config.toml
win_length = 400
encoder_kernel_size = 5
text_encoder_norm_position = "pre"
text_encoder_fused_qkv = false
text_encoder_inner_norm = false
residual_init = "scaled_by_depth"
optimizer = "normuon"
muon_scale = "spectral"
momentum = 0.95
nesterov = true
grad_clip = 5.0
Rows from block 9 of the audio encoder of a small contrastive audio-text model, named by matrix and row number. Each number is 128 + 32 x the weight over its row's rms, rounded and kept within 0 to 255. All counts start at 0. Numbers have three digits each.
After each channel's rows are labels from the 100 clips, of 14848, where the channel reaches its highest value: "peak on" is the class under the peak; "strongest on" is what is common among them. Only what is clearly more common there than usual is listed. The data: telephone keypad tones over noise or synthetic speech. In brackets: how many of the 100, against the usual share in percent.
# c30: last pointwise conv (encoder.blocks.9.c3.0.weight, 128x128x1), inputs 0-127

c30.57:180083113106134144128118141106145198074075096191169171078084141197166220128112113123112084135199143123142110108146155150121126121123126149115120117210116125094121198076115121108127110080100105138124148089103086127124108107110096066154154153171151131149144150082115129121133120159117087104096184134124106100176163115087098146108038119155156135101126163084128126177144111135172166113134
peak on: key "D" (93 vs 1.8)
strongest on: key "D" (100 vs 26.4); first key: D (85 vs 6.2); last key: D (82 vs 6.3); number of keys: 1 (68 vs 11.1)

c30.112:128114108111121125128131255102135164140147097151109129087171134112112129121104154113070098105113127124073108087094084123114083123110120090143135162064074140146129100125086144134107118092077130121091159190135206234118131164101135100137124088102140161139151073087095144130153096143157164131118092124145092103107149116060142117125083130086104113156098074149065097131139140131158097131143
peak on: key "1" (99 vs 1.8)
strongest on: key "1" (100 vs 26.7); first key: 1 (45 vs 6.4); last key: 1 (42 vs 6.2)

c30.113:143099116133172107113151162151134086148122096091128064135169105160111120089196134174024101153128142108142057152062124132114075042148153080127156083141081164147120104104146114165133143142120153156167196140188131074119138102109118120159119133123136127136104121140125126192108065145061159121103068131069120109124127111105115129084133095125105106138113108177122138114105105171158075168116
peak on: key "0" (100 vs 1.8)
strongest on: key "0" (100 vs 26.8); last key: 0 (83 vs 6.1); first key: 0 (76 vs 6.2); number of keys: 1 (61 vs 11.1)

c30.119:112173132113117138158124147077140133109135118175082160073158111203085135179129136101142166087092148122124084103103133139161072102132126099089127204128183126112072111140125152124122219126179119110151069117094123115150134169115094127100132130119160162138146061153153163123157110125133102173139119126153097120124185120059181165102109101173140101079190116096111217140085115124114121090087
peak on: key "5" (74 vs 1.8)
strongest on: key "5" (100 vs 26.8); first key: 5 (78 vs 6.2); last key: 5 (78 vs 6.5); number of keys: 1 (59 vs 11.1)

c30.82:129166123126083131192102150101113116130157139130109101104181115200070128146107086115110209089120100104164107090116148137123119150127135166131143212106162106118067092078129121197129242134160063129111122094126091102145156160136086081135104131121130129107200142138193136119174120094108129179123115127118113153119165093072105131156116124146156089078130124132097171156100091117133105090116
peak on: key "5" (70 vs 1.8)
strongest on: key "5" (100 vs 26.8); first key: 5 (78 vs 6.2); last key: 5 (77 vs 6.5); number of keys: 1 (60 vs 11.1)

c30.9:180102140078127118092110048162120123184144177109072064084142147097135120109117183143168084138111168140171124122144178152103087107096129095065137161058128134178087116120092117095163126142169160133128162157178124032122121087111117133101111085104131105119138117147141102107116155165245075112112128144137107111095108124115157150144122119143125161145144158101171162133097110120089080158121
peak on: key "8" (68 vs 1.9)
strongest on: key "8" (100 vs 26.8); last key: 8 (48 vs 6.3); first key: 8 (47 vs 6.2); number of keys: 2 (27 vs 11.1)

c30.7:161139122136135073128070142178077139100088121126106133132207106238147129136152121097165227186099149103152167092127110089145113143099113128146103167129153125141110074110065120145134130201104103147147141123151144176143119107105129097120102110109165185118083124155112120168088125104113100103102205112118127115111131096101082120178106147118210154116141074121137167176126112153154150112142
peak on: key "5" (89 vs 1.8)
strongest on: key "5" (89 vs 26.8); last key: 5 (71 vs 6.5); first key: 5 (70 vs 6.2); number of keys: 1 (65 vs 11.1)

c30.107:104133150153178116089133151100084120210139186100135107068059186141152143124204080092078150093141134137125151092217184093103099070184189190116099134123110118167156117136115086104177091110106091093135169129112136117182105122130100091145135114108111102112134166130138137120182148185146180133110072135109125079120133147131164112122164125099142113076103168112124140107135094121111103134120
peak on: key "6" (55 vs 1.8)
strongest on: key "6" (100 vs 26.3); first key: 6 (48 vs 6.3); last key: 6 (41 vs 6)

c30.36:179100128099103117094137133128166194134072062124199136044117148100128167111095124114103125089176184225116095132138119148098133103069156104108110113136080144115082184096071155106161098094117125119157164136071097104124120117154135083136172104169156116124132118103134133084097143089107114106146156170159153116155161106092161125104147095214175116121110190101118153180110142134117116127122
peak on: key "D" (97 vs 1.8)
strongest on: key "D" (100 vs 26.4); first key: D (85 vs 6.2); last key: D (83 vs 6.3); number of keys: 1 (69 vs 11.1)

c30.45:097153118147144109117073139093145115128135118118163102127182169126146137148183100153142118125082121120106131072114141108108097142078159115137128203082099124132067099140051131117093176131168090156116090099089143131136105207135101100160098067128175122109185152138162168116203159163104119159156062113069159092076150093096119146132095108158185111181144123121172160176114182106124125103127
peak on: key "5" (72 vs 1.8)
strongest on: key "5" (100 vs 26.8); last key: 5 (71 vs 6.5); first key: 5 (70 vs 6.2); number of keys: 1 (51 vs 11.1)

c30.62:126138118147103124092121141150146135157118164119144115134122122112231203097074090124133143059162097151090104175204151153104124155139094194132123094088231148088158108103222112073107107152127150138117092146114091100179126125074145100099117156116123054134124155143138124181129139155116098115153134109114163137096131168114137106132149140141117109127131160154132059111121162099104103192118
peak on: key "6" (100 vs 1.8)
strongest on: key "6" (100 vs 26.3); first key: 6 (43 vs 6.3); last key: 6 (31 vs 6)

c30.55:173119173135135155164077211142117081133139141101185147152166142084152127125161202141162105114126099143102104123095058069117147136165102133203112084104113138068080155088101113092103137112124098117207158117111053118127125136119130127138067153109085100104050125158168107115148158131033154133163152143113114122129104115117089101143130121124118155067109083135131167155141128132099143110152
peak on: key "1" (100 vs 1.8)
strongest on: key "1" (100 vs 26.7); last key: 1 (69 vs 6.2); first key: 1 (68 vs 6.4); number of keys: 1 (43 vs 11.1)

c30.43:145193062087143166172111133061139118122156103139129119109195117145092133104123124121105203127118100103111109122096129109122056123136142117167117206124185123079135107093086116135098200107120120151140096127135096134117118173111094118165111096143130116111182090150145152145183133079110133177109153099103095093083210088139114077113122083184153162192126066108155189129102137135149105122126
peak on: key "5" (73 vs 1.8)
strongest on: key "5" (100 vs 26.8); last key: 5 (78 vs 6.5); first key: 5 (77 vs 6.2); number of keys: 1 (59 vs 11.1)

c30.59:111099115076126101134127035079073103190181101143088134101168106091133139138132175126194097143074181111153148090123138106164153108096110128112111115120109140124141133141119140087152068124066091100148098126165082205119091132144125122128102124090061080104071062150085154123110139132141149134143125113128151100129146111106124141205059108143163165119099138169115160113104192123150082103105
peak on: key "A" (97 vs 1.8)
strongest on: key "A" (100 vs 26.8); first key: A (85 vs 6.3); last key: A (73 vs 6.3); number of keys: 1 (60 vs 11.1)

c30.95:074108207069146147148111132119178143188110131163087134147100124174112175139100099102139114102152103088216237213209092099104130111071151088113103139098120081111131113143109125128164126134117113165093060101116057110183190100144140141142113122108127134108107069155102118139101161093123107145078120167152102131115137132116165124133125098108101117098102140108117146111132109155128117137115
peak on: key "9" (69 vs 1.8)
strongest on: key "9" (100 vs 26.8); last key: 9 (73 vs 6.2); first key: 9 (62 vs 6.3); number of keys: 1 (43 vs 11.1)

c30.12:108144156122144164146101112113116135144147150130130096102107158083215186105150130136142170087094096132133100156193103073116093140160108189155172125095176120134085121105191158105154116119148135072091131199106122103184079162119108140125113154174097146129105165092113105156092164169112074112117120153106188105124107175052122077134110137134120088182065134145132104101135158092201148160128
peak on: key "6" (100 vs 1.8)
strongest on: key "6" (100 vs 26.3); first key: 6 (43 vs 6.3); last key: 6 (32 vs 6)

c30.87:105091196073119090149136139112178094131084106201126136218160131102086110152111111126159089119111136131199141128219108133134116121089157172138169132078134111116137116101098157099107102100107135207154134126101112152141185151181190127162124124114104179115143125124120092253118117128136108077088128083141129184122147121094101133122143151152169115138131104116127120127083156161126137115112
peak on: key "9" (43 vs 1.8)
strongest on: key "9" (100 vs 26.8); last key: 9 (62 vs 6.2); first key: 9 (51 vs 6.3); number of keys: 2 (30 vs 11.1)

c30.98:153105127112121077096151084127133121133105112158114160164184125157169129092131122125132101133125164170188179170130127052166131110080184108173137116096101092094130157108134171115028116120156168160096121154109167088175053140204107162097103080125102104106108211111100126079126162185166125094103116110151104131087123141154128133130138113133100167170134106096121153181114145116077089111110
peak on: key "9" (96 vs 1.8)
strongest on: key "9" (96 vs 26.8); last key: 9 (66 vs 6.2); first key: 9 (57 vs 6.3); number of keys: 1 (39 vs 11.1)

c30.106:100101147125116115102136172130168135156087118055077115078116211122083139137115155115113078148103111139110172132120138126150199137144160109113113159116120207107112128123127126103124121124127129143090120152078083180113137150133184205161142110092092125170144202131247140145147104145127093208137134137159099107211133097111133120102128131112121135088149128184130091124107174103134166118111
peak on: key "B" (85 vs 1.8)
strongest on: key "B" (100 vs 26.5); last key: B (61 vs 6.5); first key: B (55 vs 6.4); number of keys: 1 (35 vs 11.1)

c30.74:126110163194109194114156163057133102137109164127087129115141104076115129094109100102128140087105236137220122112142117116151136241123119131192143122101107100179082111078148095128124121195119127123117124092126093159111113133168135089142114118126115117078112082145126131128108111115186111110102089095126141109134136088102121107114060114176114138128136191140156102180113177089138125116122
peak on: key "1" (99 vs 1.8)
strongest on: key "1" (100 vs 26.7); first key: 1 (65 vs 6.4); last key: 1 (60 vs 6.2); number of keys: 2 (37 vs 11.1)

c30.66:120139130118124108058136116109148095181099154106152099121094125133174170118106114118161111088102149102105107223229142124124151144178107205119106134120144131102136118155254132112153109069134151081159137141077095135141109144118113117137124119096090101078141164148133108160156149116142119111061138100159143119139068157147190066129117073119149128097158174096101116121131128122126090182136
peak on: key "6" (100 vs 1.8)
strongest on: key "6" (100 vs 26.3); first key: 6 (43 vs 6.3); last key: 6 (32 vs 6)

c30.79:169127144096129100102151131166091155053150082130082080109089116118138098087135122216191091092064100119119079125132098108106156103120105132151090117122216096078149140163096061146185102119112122140068127117134120156060128078117106134117101145114100122059123080134141095134090169116126115095102106137137142086135154113107076110093125171109101071105109090126099101100117085096077149101125
peak on: key "0" (98 vs 1.8)
strongest on: key "0" (100 vs 26.8); last key: 0 (85 vs 6.1); first key: 0 (73 vs 6.2); number of keys: 1 (61 vs 11.1)

c30.60:117140100127122174125133174141129114105162164127123099099147119058113071135075136090093063146146159133177131117139134147100105090141029182142086119095115110171187175119110132106107079116073126115091157144094090140091169179147130116148169068095170118179088144153116167078184133089159072111165149143087134118086157047115149127104071109134093132132112137126130131119136146147167169172123
peak on: key "1" (100 vs 1.8)
strongest on: key "1" (100 vs 26.7); first key: 1 (50 vs 6.4); last key: 1 (41 vs 6.2); number of keys: 2 (31 vs 11.1)

c30.96:117160113122093133086150155129096119097109104090132091141197112125111149162113187084128094099176098048117157134130100120159139073099111089107120105136134167180138097142081068133110105129151143115162156176124078120130123123158109176079167164089054077098133149104151129128160102060090123122135103100073136138137092143158176210135148127111123131136146157088144121151164094154044141167193
peak on: key "8" (63 vs 1.9); key "*" (29 vs 1.8)
strongest on: key "8" (64 vs 26.8); number of keys: 1 (42 vs 11.1); last key: 8 (39 vs 6.3); first key: * (37 vs 6.6)

c30.47:158130196179122198114147179129082195158127151107109098084116115109095106107064080124097151127092192147129166102115132130079117193171132108201128105074140073173068160115134171146132136186121065087118099097144106172114126142149115150044111132182076115093133160126139115101115098100128103137090123094127125154130091090149159115113133089129157114079141134102168123125123173124168121138159
peak on: key "1" (100 vs 1.8)
strongest on: key "1" (100 vs 26.7); first key: 1 (62 vs 6.4); last key: 1 (57 vs 6.2); number of keys: 2 (36 vs 11.1)

c30.86:098143121081133111147146134108214057150090165087119093120129136116093087097138119147093180195208092163083151109104114116113138162172147114136126142071097144140165141140146100093154107114134131160141150147141141180138141104114163203129117114148140096123145107119198177131073155118187118207124130120088159082202134115116098132097079119146137150121117094109062154151131152106090192148105
peak on: key "B" (76 vs 1.8)
strongest on: key "B" (100 vs 26.5); last key: B (48 vs 6.5); first key: B (41 vs 6.4)

c30.0:158100137165084234104217157137120147153149176181097134102118081076123079085130117126136127096119178110155108119144104129148102140121100131222147094078187136197087095181116138074158127133116114109124147118115119128122130126196150118115136128117120134126110122109122131142161117113241169147130106110107128128130152102121077104104109121196101109158173144129164126093104192123140100124102
peak on: key "1" (94 vs 1.8)
strongest on: key "1" (100 vs 26.7); first key: 1 (53 vs 6.4); last key: 1 (45 vs 6.2); number of keys: 2 (34 vs 11.1)

c30.108:079122155135139086108117097130152112083156177108105075088115138071137182127152146120136143118137127122121053136174070129060119150113091150110131140112132126121087114112252194107148129086091135173163109156124153094144149120144182113121133079139079109121086142120168128142141180133071111103112112121126161092090110170121124088096156118132151042120150152132180184130151112069099156106173
peak on: key "6" (83 vs 1.8)
strongest on: key "6" (100 vs 26.3); first key: 6 (54 vs 6.3); last key: 6 (41 vs 6)

c30.2:215156168137152074110161121144108102136131149131201082086150157107092085109122161128111133101103115109106198069118110136093085154121126069100148169087100132063148103140123159100170085134097126106118166122114129034140123102159142076066131080123130127137149141116153109137119129158173117119195165121198105110094120114126127120097145084129166134073114094113077117171135174161197136134111
peak on: key "D" (100 vs 1.8)
strongest on: key "D" (100 vs 26.4); last key: D (94 vs 6.3); first key: D (92 vs 6.2); number of keys: 1 (86 vs 11.1)

c30.116:090106121096158124120144141176103150167102201115130110083105116092195178122111110073123146151123162101127107213171181148128123095135171247113129119125209081120106146125155134078138112137176132086127145115100097181179107137131124097108121158097129109112103167119137100122123155154117132170098108146196186111091125127140184156143173162129075066114103144095134123136113107157123124176133
peak on: key "6" (93 vs 1.8)
strongest on: key "6" (100 vs 26.3); first key: 6 (46 vs 6.3); last key: 6 (36 vs 6)

c30.21:112141119120157122214112130096134121096121120145090099108154099150090160100082089143121156147126117086116079147104103125075128125145128122143127180102140121026177185102055109118089186071191104113150128132097129159118134151094147077115106131119073119115175081128153131171214120122110098210130153138120078142089129101136126140120113120150109103077100200136147109108096189127120114141088
peak on: key "5" (73 vs 1.8)
strongest on: key "5" (100 vs 26.8); last key: 5 (75 vs 6.5); first key: 5 (74 vs 6.2); number of keys: 1 (55 vs 11.1)